{
  "train_examples": 72500,
  "horizontal_flip": false,
  "encoder_arch": "convnext",
  "encoder_norm": "layernorm",
  "encoder_inner_norm": false,
  "vocab_size": 35,
  "fusion_encoder_width": 192,
  "fusion_encoder_bias": "all",
  "fusion_encoder_qk_norm": false,
  "fusion_encoder_moe_every": 2,
  "fusion_encoder_experts_per_token": 2,
  "fusion_encoder_shared_expert": false,
  "residual_init": "none",
  "steps": 10500,
  "batch_size": 512
}
Rows from block 4 of the image encoder of a small image-text matching model, named by matrix and row number. Rows with one number belong to one neuron. Each number is 128 + 24 x the weight over its row's rms, rounded and kept within 0 to 255. All counts start at 0. Numbers have three digits each.
After each neuron's rows are labels from the 100 images, of 14848, where the neuron reaches its largest size: "top examples" is what is common among them. Only what is clearly more common there than usual is listed. The data: rendered roads seen from a driver's seat, with toy cars, trees and houses.
# gate: MLP gate (encoder.blocks.4.mlp.gate.weight, 512x192), inputs 0-31
# fc1: MLP up (encoder.blocks.4.mlp.fc1.weight, 512x192), inputs 0-31
# fc2: MLP down (encoder.blocks.4.mlp.fc2.weight, 192x512, transposed), outputs 0-31

gate.354:103120110109110105135121128121100113108105160149122148098158121162145148121147161157150154115129
fc1.354:124177087128130147095146158131121130071134117115086074107137141134134162183102117149117144129145
fc2.354:109089121149093148145141098174116069131151126144138119099115133085137123148118139138121124167092
top examples: pine; bends right

gate.297:154156147113135102152139128118134125154121117102132125168148079118133097077119108162113144139146
fc1.297:103083118127108145138148156112147111120112120138122127153099120170144140136115104117138143143136
fc2.297:090152131139128148110092160123102123119118149155113097117098124161114134143121109107130096127116
top examples: truck; bends right; vehicles: one

gate.253:111083096152122121129105113150152100129128131179180141156146084148108123129102124183108165115145
fc1.253:101170106128136172139144106075184158137102093145140149156099128075115096150103146116136116180129
fc2.253:149132106137106163097104142132093120131154103128127164160143135096083144074153093151098157089123
top examples: vehicles: one; bends right

gate.184:154085156126187142127105054106128137140148171159096063135117139120086088123141129135093151115150
fc1.184:126151137135125140106157117085119130170127133118097091120142138137140100100116161130114049097123
fc2.184:104123129111123163120113155132107136125093169087144154111117153127080138120137126133113089114147
top examples: bends left; vehicles: zero

gate.35:147136171134161147137119174151131137125120131107089155118140150166157134138127115152161153105108
fc1.35:113146151124127143105107131138140124123113130142102183148148136128134121127180120097133128139103
fc2.35:122125115119118110120122147167121156110121171131135161114118081145140121170145142095157115120082
top examples: car; vehicles: two

gate.228:091112143148118118144129100152165147103179142095103113135129084145121143139157135165099134117121
fc1.228:142115167087173112137163102095081154117120139122112148126131119170117138116157133130129115137159
fc2.228:124096104121141127117128147131103133153102088141105134099109088151099145128111080145113130122096
top examples: tree

gate.369:097132118155167137150119122130143126158163152135168151155081142123144116148108139144154162124105
fc1.369:121117132144088095105088140096103137144119166091108131128107146125144120103143127126122138118120
fc2.369:082103113118179164074174104164147107137145121138130118121117139141130106129133146139143154121108
top examples: truck; bends left

gate.367:098129100135124112126137124098094132120117159127119104143079091118104104106117130099101133120150
fc1.367:136127125110144120116123126133159131162132155090156132099139089183148097140112145132113141108141
fc2.367:107120118109138114173143106146117115116140116133156151091174122124106167130131158143110119106154
top examples: vehicles: two

gate.267:165133119123105128139107144124120129152139125076130117100120089167134149085142137133114109099165
fc1.267:136120099094111124126105093137128154123099127134137113139151177169084115142136160130128132112099
fc2.267:140150103158092111152084158164105176116101137132132138192147104133109165085164128102075130116157
top examples: bends left

gate.70:134083126100120136137135126121119135123129161120128150129112151114141140156091139128162120116109
fc1.70:148119141129119147130158064104165158147135146127140137123121156148152084134089136115138125116126
fc2.70:161121081105150138145120125090097109102105132090115158127107135115154136106129138139093139151116
top examples: straight; vehicles: zero

gate.254:129163098073126140078163145147146165120127108124149096137159163088116125117155121126170105160145
fc1.254:149120160138165108170127130146107149104115108161150117120130142136097121112102150128155117134093
fc2.254:094128139153113142086115122125135124121132146126096092081106114122145113119157140120180120148126
top examples: house

gate.510:131107105124127094134135164116103117126082100146141138135164160123106143139109103103163142147106
fc1.510:138160132106116108084103120163116094111154165117155157104127150113148118122127143188118106088150
fc2.510:078173133164100109147102144105173094125119145153150119097108099170116150146131155107163102114130
top examples: lamp

gate.397:116133148153110137115147159103093175150066108123136118131102106097094121142112107097152139166117
fc1.397:154147098132178147122101088187162101145114146144112135110155135123132160104113155145171121117127
fc2.397:133097195090114093143148165134149172147107144095123139145110124150106162110146161139130112105151
top examples: car; vehicles: two

gate.502:124126090146124096103169125180120105144118110103105122134156130128147124125116130132132095108123
fc1.502:107117081153106141112168084144141163123112129145104131110128085138143102145142112116067084131121
fc2.502:151148128081136143167111122111149172133098142088151147118170149140129132135147092126148148095169
top examples: bends right

gate.339:138114148147094110115148139107133131141117124121117107097091147107125128137086122115115109167120
fc1.339:111139134161122124090149092101101133112140144096171148100142135154161102172161114124118148135136
fc2.339:183143083132150136144133106086136107128140090091127155094128175117127098115158123111085140103133
top examples: vehicles: one

gate.343:138105099107087126088164119097093115152130085144161142112137125092123128136110152119155112161151
fc1.343:117121111113159129122121105075109085144155141125110124146122145149153122059093087150101135140142
fc2.343:114089157109133132134159146143117152098125144106126136139138145116138100166149159095143150112160
top examples: dog; straight

gate.475:164163107117081144121130128108086163139118130113134123153115151097084124097143183144123155115106
fc1.475:114155164165096122122136096161129146083113130149117139083164152165109123085145139104177118175096
fc2.475:137176125130092152091144157162123122141118127132128149120096167139093118135144135147141088120107
top examples: bends right

gate.248:110114134123157164109145106127150122144138147112100149109157125147111148137109157137157101157107
fc1.248:133149142110106130174137123135128134137129141136185177114113113126139162120189173146153140111135
fc2.248:147123098123106087130112120124104109099163156148156135145167151121132136120131116102085177132140
top examples: straight

gate.210:158140130141155165138153072106121118133118157106140126127107101113130140115139099119083124143128
fc1.210:110115168160165121112114126115076127132121136148110132139104120102116133148073109156140122136155
fc2.210:172152168118087120120124126094153124120145089078161148108138133154159163116114148104134119095158
top examples: lamp

gate.357:081117154132121102114130110108115103129107123097162125158122127096112131146106129093132167124100
fc1.357:143160113122145115155110125129105132155163151064130120143170103108115115087139108139137125142145
fc2.357:182130139091112110131137144151150162118101111120115100145132149110150125171127134137147134111133
top examples: bends right; vehicles: zero; line: no line

gate.310:140141098097097128139128115074120115129119098148131125122122101151066101123101132149122142141090
fc1.310:109125157160096154140114106156181157173099136150110136121168181107131164116156151099148113132118
fc2.310:118118152166075138095137088192122157127133115109146129169138131119097152107138125114118122091132
top examples: tree

gate.237:124104110132107110113140107111118119146129073125154094129127112086135128132127149147114168136133
fc1.237:143080123141131100139137152092143113139125107102099137139139167101109109111091087118152095147150
fc2.237:112111097146085132174127102141121098140124169124159158114113154174145155120162167131121146116161
top examples: pine

gate.8:134114108104115107107105089143155114097123122134144121131128164183115143106155120161088125095126
fc1.8:139123173106155126130089082162102124134110126129143127103129087124132132130179139090101149133092
fc2.8:159135153090164167149127135117099194120104137163124125130136136127133090134109135145098097132102
top examples: pine

gate.88:142123085151148128130120093088081109171143100111112120107138193080115152150134091138162080103130
fc1.88:100096121145113164149142137130132148125148100087117145136182138116089157161163135119140135137111
fc2.88:089098159119103112103111108122112106137143158145172114143124099156134171076132080099100142151110
top examples: vehicles: zero

gate.374:118101176108087113181133149128183146131070138138147145147149119099159155070162155137144118123101
fc1.374:165123131092196146152100126141106136113101145120128159129192131138142136081172134147169141114109
fc2.374:136147118161101091197112134115155132133147114132135147099137161131141134133127118109155135157128
top examples: dog; vehicles: zero

gate.45:150127123122130091132155131100152065123098123117108143168150120148128139110113117136129159118152
fc1.45:126128105158100112135111140105155165093106087124137096149141178125115105144137137140120079141124
fc2.45:097112123126156089179157118153131110103140131101167112128110106120112107132126118098106164133151
top examples: pine

gate.300:155150133112129097106142133146131140199119149110160096120158179115081150183138098094103098138101
fc1.300:137119148106095125117113126152097136151129155188143126101134136118137150132119135148168135138130
fc2.300:113118175133171130085154128121115101124138142096156121127110105138147132089139149115134120160108
top examples: car; bends right

gate.408:161103144119109120099107140154147135138145110135163123141172093103117093118173135107126139156149
fc1.408:133091130165132154145103115095161118106102137112143131109136155146096113164109061088093126128143
fc2.408:134116110078168145143145135120121098076167161124114130140102166104146063149120127118121157154100
top examples: bends left

gate.340:128138157148127127140128118110120129097088130121129140150137143140084149131165100122150156115144
fc1.340:116140108101133134139152090162080138105117093180140151091121138092127138132099135114117098145125
fc2.340:091107191108108120121162131125124116104127139093150119131148111153105115126105124122141128108131
top examples: bends left; line: no line

gate.197:123128090111107160126136118100122137129138092150099115082109090121135163144124112104191145135130
fc1.197:182143137142131130139115140139106124128144152135120142152128139154153137121100127166121118099133
fc2.197:143169090105131198145119139127109148122108108136111130120159156090135133139123153124118104134143
top examples: vehicles: one; straight

gate.12:164149091121136087145135159137086121146162122128103157152129103117129116121175129170116143133109
fc1.12:099140149125139142104157097128155088177110153121139087144103177107138114119113147126107099113149
fc2.12:153139156152112120157116127091136134106145159150103097139129134149127137089123089096094136164145
top examples: tree

gate.324:167085141063108130139105112148106126138119165168131156121132143134163150071164167157151168103130
fc1.324:103141115179136106171114126117150139139159110149116146083109142128121105164126103086125126131165
fc2.324:129125127114129170098132116154117102153131124172109138173075137107088082116128112133122101143090
top examples: barrel

gate.432:124097107122174106177094150134122097069141136122110109159117131142135124109147120152094152103171
fc1.432:074130119114111120191108159130121144115156122147096119130146086116159083127103137132102112114123
fc2.432:074147132098132106142155086105159116126155108120162136116094092143108106133131153097143107138138
top examples: lamp

gate.144:122100093104140157134146096140127154135158111141118165130104143143101111173091099111114133143162
fc1.144:133127159132124117076109132127131126138080142122111106105160147113113161133113100155114104136139
fc2.144:171128105113126126178154114104164141165113130138146134140161127124151093137104135170135107104141
top examples: tree

gate.1:115165116152120148114154115145131109161135110102143131154164137170105130108120121147126127123107
fc1.1:138125132121104134122139149174153155130137092119130133112129149152111118109145126108091128088129
fc2.1:120106130146092120103161093151117126152119125117117115145104122119149103132134146126146166119144
top examples: truck; straight; vehicles: two; line: no line

gate.67:117115087134129119147121145165124082113167117117160108091135107124118122116162120137122131129149
fc1.67:099098128128125112187121128119163087106086110121105138147072142111116124135095090104154103156095
fc2.67:112176114136124171071089143092152119127134142125134130146092146104112130119145128115132106116141
top examples: vehicles: zero

gate.296:111076088087114133156139171111112154122127122135139119122124156102090110119121154104167107179120
fc1.296:135144117113112129100108150131149164097145119116159106171118086131177137113084113164155119150134
fc2.296:101086116100138100112136150111117156097136138103133121106128140133139089151163108128148120107116
top examples: vehicles: zero

gate.363:149111154157108155176153124076132096158165112091132130101102154097157098113089137126167127082150
fc1.363:106109103149157125119100170124093074144121129121124086138142142123112137155112140165160111148146
fc2.363:142146105118120116125129146123137145141110173131145168135143167155172142122145153122132163167153
top examples: lamp; straight

gate.15:135158149146085157140140094114161151110167126151137126151128148154110152120166127139126151109100
fc1.15:094094128139131143166112131150149109136190076159106099131091114157152158166126134144112106109167
fc2.15:110085136163118114136119130166157144140120063157117096135153110121122124136129129156142143098119
top examples: pine; bends left

gate.428:109129154131156153079156152158129097143165135119137083129109156128150151119118111174169097147135
fc1.428:115103127162107082130145112160119097104086083117152111117110138126114143118141103117112128112145
fc2.428:095127143148166106116121145122109146122150122128136112130137108110148161117117094086147134118106
top examples: straight

gate.240:128148131173091118109146145110134138114106158147131120102111124134099112145109139154190120130084
fc1.240:130126158171165109118142111130149145133094171134089129096132161098112162128135126139145096142125
fc2.240:126099130088149151143118157137136145116151156126130150127102132142106115123171143105122106142123
top examples: straight; barrel

gate.492:162143129134148144112100094133163084131149128151103103133162096128131078114127088127124114123099
fc1.492:104134116085145137123158080158101138124125113163170157097116176104108113153121144163123127137123
fc2.492:106100127134163167142125135112126109105096177152104070114101131115142110132135139165124102130143
top examples: bends left

gate.114:099109123137110145097138142088173135133123120161114130125099171149133085141151114135138143088109
fc1.114:131157118129128143152101154115166129114122113166149106121111098152143104140104155139135124107194
fc2.114:109138149147094142129138136126093142150104155114112181143122121133100123103134132139097117106163
top examples: car; bends left; vehicles: two

gate.345:110091084127142116135168128108167136152136105137136136139128108125090115074087132128181111121103
fc1.345:124115136132128152128099174140107130120112139105123151113164155135112158133136123131124117129157
fc2.345:153098159110147167122099151159106160134074128158080085149122104136137140106106098147113102113099
top examples: pine

gate.379:116107147124110116081143101111095144143111109131117086117124118097124135142086140124138136169149
fc1.379:118110123160117162129111105116110110130152099110090156137107142099134128142105094118097133111137
fc2.379:139141137156101105161112124151163120132114161172126123130152118136122128131094130151136142111137
top examples: vehicles: zero

gate.137:103125096149119128120132098115157185110114164149128117141124105158133130123136147129100127105112
fc1.137:109155130144133120085148126134179132138127158108122166153133149154119146133156111149109171104094
fc2.137:140069076152164149158144108135129126079167127109152141138132154088161100113076124152092174147127
top examples: pine

gate.332:149115127126162142139162138107144131128122162134130126130158147153091118159172122116089107133123
fc1.332:129071121116146153091107127120110136139116120122127116150170165109134141194170104112129102136129
fc2.332:132129113130146130147166110121154129118159104137125131129143086144121100175102145116135104139131
top examples: straight

gate.474:110135144118114097107138157143116113109079147094145132076135130092106159117136141111104115143134
fc1.474:105145146135107080109158117148113131159117155156161111144121106145129110113069113126121089163095
fc2.474:133119132101177129149145123073119168119151133116159132130124129128141109160138129122137110151099
top examples: vehicles: zero

gate.424:091105176152168143099129129122103159119084144093143099148078103116118125105079187149102137084145
fc1.424:146121152105100080148153159129108113159151080148169136119139124109144143155096162164136087138158
fc2.424:122086146110130092168130124102144117104162136119118103149117164118135110143105134126154169132151
top examples: bends left; tree

gate.351:138143119141139164132117155142116144152149140134103154138081126141105141151105106153139163162146
fc1.351:143084176121126128148097081167135123116116134085110116123098093135117166154139135103070142108121
fc2.351:112087159179110160077152083123138158109120117087114110160144110133141153148120141115152134140128
top examples: bends right

gate.301:139105101116152129138125114133113084171139117140120118141183096169109108187177143125107122149119
fc1.301:117110106105163106122124134120144107176162099150140121137105121121132120146103124094115149173146
fc2.301:135127114140104164136134127143115122101156171108127109197129156126117155084114092109123153135118
top examples: tree

gate.13:149128108127160105133126091122134125101136106137122116129115139102108128096131131154117157113151
fc1.13:130100131102127127142129142143144158145086090143141137126149112136140168134117166113131115164161
fc2.13:141150141157125084145131148115171120144127135093150133114152134164122165109116131125162139129170
top examples: lamp

gate.34:124090161120104144092134156111106133111147110104122119133112101122134133091119140152129137090127
fc1.34:123078096154143114130120142122113114143107087121102116106151085098153120122116168170133133117154
fc2.34:144144127167104108136130155109172160107152145105148151101108151141161155126152142129161150130174
top examples: barrel; straight; vehicles: zero

gate.316:158119134142100142112147120140113142145153132108111124132185189077128108147126137153113120141155
fc1.316:140144151123130154095078123143086113143146132121176138129125168138164122141107134135129154151153
fc2.316:126120085133127137126108116128143100116170153156106083123129144116136149117110111118127200173116
top examples: vehicles: zero

gate.249:143102119154139133136153084118151143170121107125152094123107111112114130111137116150104073110103
fc1.249:130129113129159126127157106139098104144155092154163167151121126147157111088132113167160132095107
fc2.249:096116115186105151131120117126147105105124129110143138135115133125157137154107143107075123162136
top examples: pine

gate.222:137136089073158115155144108155112110097118096186125140102115132137161139131124174123150113126133
fc1.222:160122128132112125177120182107148138132129144078115143101142150144130164167091159142130140117124
fc2.222:122166143133061107140119139106141145127120145121128128121126133154100132108142124110151112142156
top examples: lamp

gate.287:136100133116147155133147100133150092107116160139152137127136112165119088124115126117158159118142
fc1.287:149105110118088118144149095160154121174113155127148108143145118137116099168113142144123142144115
fc2.287:118138148128157096128134151124119142105097164140072077150158102111134121126094134149136107136119
top examples: tree

gate.293:125144174171129121117148152118136156097131156119144170143139125162119091124135136167136111109118
fc1.293:092112113125123115122124169146118150108105084119144115135106124114162115134148138149109138125157
fc2.293:095106137079127107121140139147092142145076160099082113110144131133152141165136166134163085115115
top examples: straight

gate.448:138133136087139146133117138086108157121135131164157133098109138137118139134127142150150086114139
fc1.448:119144104148124145102127154137105100152149150134088131081132100153122146099129122114104143161097
fc2.448:104080147098123090197149134163134153159141122120139132139159117157103095184138161148135119118144
top examples: tree

gate.38:117128140128146147141118144094136091152121089143136190138087199114145098114132134158120122102140
fc1.38:147107164198137109144122147136189132128138122153081124125108132135142143179118133103142140160138
fc2.38:138145128106140121111122159136181131116124099126119095122124127108148126126119092073115151138113
top examples: vehicles: two; tree

gate.223:129098132117117154118108105128085100091143148137102085137104093127125072108124168133135167108120
fc1.223:150123103123103112089166121131112162155175114141176149118127118107124146133118141140135156150120
fc2.223:114149139151122104143133163145142157107104133110119128117127137118127114147106170112103135126147
top examples: truck

gate.27:128116112138151125154142113133082132172157125117126191094164090085146127105170129146122146122109
fc1.27:111144140097103130169147152129112121121131161126100146169120162138130157143143153156169110133118
fc2.27:129140117118110168148123098133154100111165141140155122122135082108162118132101094144087102141108
top examples: bends left

gate.470:170115137127118127137123147098122105155110085160116137092122146146112165179115117147139123140167
fc1.470:111071169164134143125165103165153138131122143150122105090141126125132169138130128084159074108130
fc2.470:111123120155117152118100143146111168114071152121115170153122120125091076113133142117104146118144
top examples: pine

gate.450:123160089127148143111148131151114152130123139150087150100152116129143118115118144145144124076115
fc1.450:128185115098111135157138107140162123190116142162129103108097101082162158106162136108145110180154
fc2.450:148078157120119146151131085147103153154117132082147137139145132130122132164166121121153118086132
top examples: tree; vehicles: zero

gate.371:163101149151147088100141115131084100191154085147097125108137141134100111136128136101144066118114
fc1.371:158103156150087128118091163150130098157132131107118123131123144120117138168173101099121132092122
fc2.371:124129132112111112109186108172104088132161120127122143120143115157155123118140151135150118130134
top examples: bends left

gate.246:117079103124142117149100088107137152139170164115150111114097087121105148112114146172120140088108
fc1.246:097142186135126084096163116136113117136120157153090107134161081119142123074102167123139109140133
fc2.246:109159178123128103104156119155148136134117135113125128147135119138079156121099112121146072108128
top examples: lamp; straight

gate.342:112123078112169127135166097087116141107125121126096105172175119115118110151102128123095129157110
fc1.342:111105109131142117168125109095093123130150121148151113160161172113121149169151135124127132142152
fc2.342:138132115126133122124122108160132119157118141105138079091124078107172112109130172158171170157110
top examples: straight; vehicles: zero

gate.171:126152147159152112139102185132146116096097125131126182123094131134136113164088101121132115131120
fc1.171:176123120100119117161108109112148163112124123088134124133117098131174147065090145145138116090143
fc2.171:112164092157118127130120115124185119112164139175098110119145140157101136094120104131108108108164
top examples: car; bends left

gate.262:123129101158116125158093095098102115118143089140142160122159108118074127182157136123154125119107
fc1.262:144105121126134137132130137121152120133143147138162095091087143169130137117114145087116114114169
fc2.262:165084099111119119177143149082158167113114159131106141127117139098139117113124109079112099152150
top examples: vehicles: one; straight

gate.9:114099085131107107155155147103117180137132115129103134098132103132143120119122148112110118119105
fc1.9:136100061109140087098101139120142179096078109109135156133136146124134141135135148159160137125118
fc2.9:137083115108158148108105152120070180103117146115116125150123126093125144128170130157095171135127
top examples: lamp; straight

gate.230:092119144113155154167163129097094128166113168136133111123150142139107110150153084139123131145079
fc1.230:153153155120100114127116122115113146153121156070165147143130130101157127089182143115122169117144
fc2.230:157143136115151141149108123096100146107138121099110120168167113101147112113117098123123141109144
top examples: vehicles: one; bends right

gate.59:129121113113185119100177100118150114116152101187131112149127127131119115157118137097152109135122
fc1.59:140132149147106130114148112158106145154138174064099116106118108127128121123127168162118146137124
fc2.59:117183128145090137137145092116157094146152147136162167125124123165112129143122151085151100115158
top examples: lamp

gate.146:104143140131115141095103142099110106115121122156094107127133122146145172162105112131161100116112
fc1.146:127152144154096128132150145137163127081124129129113149112113129115140122179140109145166164164120
fc2.146:132133094132105159161120106152116149172134101144122140124128075125110149161123113154170118106141
top examples: dog

gate.411:136126123154094157117153128137125158130101122092143097148144147158113127100101127090101148162122
fc1.411:090121128099086147158148129098166172125151105124134109143104144106112101125154078142117097148138
fc2.411:095115142094131134098123160122126142125126132140064083144115139132107144134114098134141154127114
top examples: truck; vehicles: two; bends left

gate.128:160139126155170157117118131138152132138150094101114138135158157121094134099133121136146106150167
fc1.128:100171146124153118090117162150159118137110114137129128150128145156136129137142104127112102160153
fc2.128:106130099105134153154151113123118134136134157134122109157103133092152118147127154118181153164125
top examples: house

gate.341:119150076132116115128144138118187119121153142118101105124129131099091108123088127110120127145144
fc1.341:122113146146134145131174156145138126179135127114137118113095121141108104160088128070125131139120
fc2.341:120100127110176137132148093143141152137127106119115140131141111127097112177128135180137123090106
top examples: vehicles: zero

gate.81:152115110117108120115137145123146137132117122149156157146068178116132130143145147145140128088127
fc1.81:094114144152113129180150123098106165143136140066142123176155117109136112111169142087114119158121
fc2.81:104106095166150140188143080134117099148127133157120110090122102121131128134153149168157107142128
top examples: straight; vehicles: one

gate.256:100149152097090122145122121126121157098135132164121186144154123118138127097176119127154098119133
fc1.256:110119107149121150147137147105136139147157094155123142139120181114093109174104128122119099127111
fc2.256:138136142154104095098151159156127126118085151133092098157095114120128142101114143120122132142101
top examples: barrel

gate.405:138118140096136140121143113081114134138138146111141093077149138124102121144122125134135127144111
fc1.405:146174171087125137128133162136120130187152110112139176130121084080156094090156146108155140149141
fc2.405:157146141124146105155146126120069148103125105152126101119182144095160145148112126142090136124147
top examples: vehicles: one; bends right

gate.32:111145085107105135120159135128100135160176115140114129108117130091122118111104141144175098145127
fc1.32:141144168129133118125107128146124099088146148150132129159156127147154090145096130144113128092110
fc2.32:173155124148126146151128115094110085129143121113134106102157164072164116143122141128090148136153
top examples: vehicles: one; bends right

gate.434:150097190137103151095178120133148146170128156163156125114112132120113107143083154135125099160119
fc1.434:131135173123125141115145117168170122154108120123120125125155091139171129100170157105104100137129
fc2.434:120094122136168157123114151133078165124107136145108121157124101099112113168110116130100152146082
top examples: dog

gate.87:124083120149138133141120164123084130166166123175076134144135135150144095163110124121137097095134
fc1.87:118146098132127132071154109153103106121116101154138122136091165080171153164100117151149112126118
fc2.87:136128124163135140156096098101157152116134125161084101154128118103137090131110089163137099128139
top examples: truck

gate.393:087120142108149149081125113153110145136084170161094117136168111169133160103145092084145164165144
fc1.393:148117109116147149133121125105122134125104144137124116136123097146110109157159107107138144149114
fc2.393:155110105161123124175125124112123117137149069168145135102149119110112144154146114142088149124141
top examples: vehicles: zero

gate.166:146079068134161161152111107115126177119128164171131127139085148084167141157154092141168127117154
fc1.166:118177093129143131121150132113162176166135166119159091149103132124155085104126119137129183158131
fc2.166:151156104109180112163089135123103126106091151109128122144151125089131117135145087140099144127126
top examples: vehicles: one; bends left

gate.238:091168163106109140131116142109119124120144141165160169106065130102102104142111124124133115093119
fc1.238:162144130160149127130145128111128126147137138095155115141129132123114128173141139102132127092149
fc2.238:110121134141123135125155140131144117148152135157096115118089138138124085150135176154125097105113
top examples: truck

gate.213:126088135136158121107169100104136119144158106148131158113128135104110125118136138142136095160122
fc1.213:125155135142123095153108117140093109152078159108090161143100102123112145074069137126129143126111
fc2.213:120095118149110100134098146131159140164155089163156161095120115161106147106144131156142105093152
top examples: vehicles: zero